From a checkpoint of a small contrastive image-text model.
Model: encoder activation gelu, text encoder norm rmsnorm.
Training: 7400 steps, batches of 256.
Data: trained on patchworks of several textures, 36250 training examples, 52.3 epochs.
Rows from block 3 of the image encoder of a small contrastive image-text model, named by matrix and row number. Rows with one number belong to one neuron. Each number is 128 + 24 x the weight over its row's rms, rounded and kept within 0 to 255. All counts start at 0. Numbers have three digits each.
After each neuron's rows are labels from the 100 images, of 14848, where the neuron reaches its highest value: "responds to" is what is common among them; "patch colour" is the nearest of a few named colours to the mean colour under the peak. Only what is clearly more common there than usual is listed. The data: patchworks of several textures. In brackets: how many of the 100, against the usual share in percent.
# fc1: MLP up (encoder.blocks.3.mlp.fc1.weight, 640x160), inputs 80-159
# fc2: MLP down (encoder.blocks.3.mlp.fc2.weight, 160x640, transposed), outputs 80-159

fc1.383:087131127114125158124179124118133132135126101130153084161147128124131150113128130128128093128110147138237114125117137129128081108092169124112127134122156137117127109122129123126121110138111141118128128125127136132128161083066129154122199152
fc2.383:132117127127128074125128137117128143143112134150139089111140119118142144129125101120122128106129118127135130192146119139200144131162075135164206160161119122147095116115161129136137178131127126136099111120132133136138081170114112128120129130
responds to: plain (40 vs 11); veined (33 vs 10.7)
patch colour: pink (30 vs 10.2)

fc1.17:127144018164127131119129236144136113061142138105107120129105096157122111111131133124119138154183192090122132154126132135123126127124120124124117135144133120136112136130137130118109143048133091124128116118143102137124166153126129129135154027
fc2.17:129121103114114152125128164114136140093048146129134126143149129135155135141136144220133090117132124119128103130131097118172124122110108094139138146137164120139141139125148094116113168136124130137127178128153132125137135159114119132187166097
responds to: red (89 vs 45.2); teal (81 vs 45.6); green (73 vs 45.5)
patch colour: brown (43 vs 19.3)

fc1.103:116129137201136084126129128125131147112155129160133118131104124089171125139130136131128151101144036146162122135075123097116148078129170147129125104124156135137129131130121129129182163200146140160118128129125147151115145128142068116126126130
fc2.103:156107186125120199128144151122144128135107153121104173111124139146163129128191144106148127149185080127135128134090115128137127116109114130154126134127127145116139129116243117133180131145135158134124113120125140125156181153149099135130101158
responds to: plain (63 vs 11); veined (27 vs 10.7)
patch colour: green (45 vs 9)

fc1.122:131099110112081144177137208133128136161139139136125136142113132156129121128129128125113121129167131132142099123117121169136159135109123137126124106139215130133133120125127128125112153000124144154116127124127122103143174126128142138133134146
fc2.122:137133133113125181171131136143137137157085131125133161072161168141151129121105152109148111166113128124125129144135078108150105207127123119131130136171096118133112152112135112128121109131126134181149141154120129129119144132125156129145129133
responds to: teal (78 vs 45.6); red (77 vs 45.2)
patch colour: red (30 vs 5)

fc1.142:119093126143144145114131164126126056081139153121167128152114149167150123145123154111119134145106117099103112130173120128130100130125090130131108141120133130114121118094133112141124135042124134129131130171127119100161067148150121122127126063
fc2.142:148119122136138061100145124112134150102068143086108095127127165172146155136081112130141107131122135063137141127129097080119159132113172126126142126136124124117139106166131148131141127175120134129117118153141100132168167124148168125127156078
responds to: furry (32 vs 11.3)
patch colour: red (29 vs 5); orange (27 vs 6.9)

fc1.171:156148149112111107145104135114162101074064133122107137070195135108101131137121189123122097151120140149119141129108148119149136151135132130115113140010128124134128125091129101129138136124123162162128159144131100116126135132147171135131126130
fc2.171:119125153106192132120116115124160133071170155131109138144097135096087142098130130117135130105149120136170100088107169121149131141117147120162115122160125108164089134125164125132138112132124113181111176097151127129083134134124130152165148128
responds to: plaid (48 vs 10.6)
patch colour: grey (54 vs 26.8)

fc1.220:074109238118115115127128087124143118220140135131122124111128127100160138127129130145155130127134242148131132119135123126132129139121071123128131122163134129104135108127130130133122124186157131117126117130105133136085132126119136127142129155
fc2.220:164099144136153127127158123124145231118082153099128129127129136159132134122122137153183080110128123093130154111126123101151140078099128129147151130129118134117149103131127139131161143168120136125095068126095143129120100127118144130127141172
responds to: white (89 vs 45.5)
patch colour: pink (46 vs 10.2)

fc1.565:126152187136128131134127182083152122143108101122098162131128128110106128140126129133144132152120240129132122130128135127129132134111165136135128154139126126127141139124126143186092172118117117126145135125123105127133130125086132134162225034
fc2.565:133083129099133112133136125105161115123119126138137128113148140198113166142134132137129128115099135123125127144131133123198194135098100136163134148082153150142137090121126097129151113109123128127124141129157142096124163124158150131130165140
responds to: white (72 vs 45.5)
patch colour: pink (32 vs 10.2)

fc1.367:148123185188147062165131104120140097127150149114141113121122120121185162128134113135119109147064121128132129150085125109132130104110130204127125145135141137083135134143118131128129122229126132152097133181132163135182147145150143126156123128
fc2.367:129127142128117224138170157125129127120088127122110134138129126165137130129149129190184126127061128174129125155144139147135143129144054134140127127146132134098124133156136149121124184121153117142181122076130164129168134112105092121132184139
responds to: plain (74 vs 11)
patch colour: green (29 vs 9)

fc1.243:126086166117125140170099139120130095142140136125139134131125118136168144149127100128135100132127127179074110131125118133128131099110117152138105127131147169126123184128110114134117125123128123132126108133129127137122151158138127109195130255
fc2.243:127130125109116125205148125115138126047140114076124128125147079134139220167137143139141130132180119099141088134131135109136120143107138127128100129136110046130163119119128094132107155131123079145112138121127126137158144106140126131127140151
responds to: plain (43 vs 11)
patch colour: green (45 vs 9)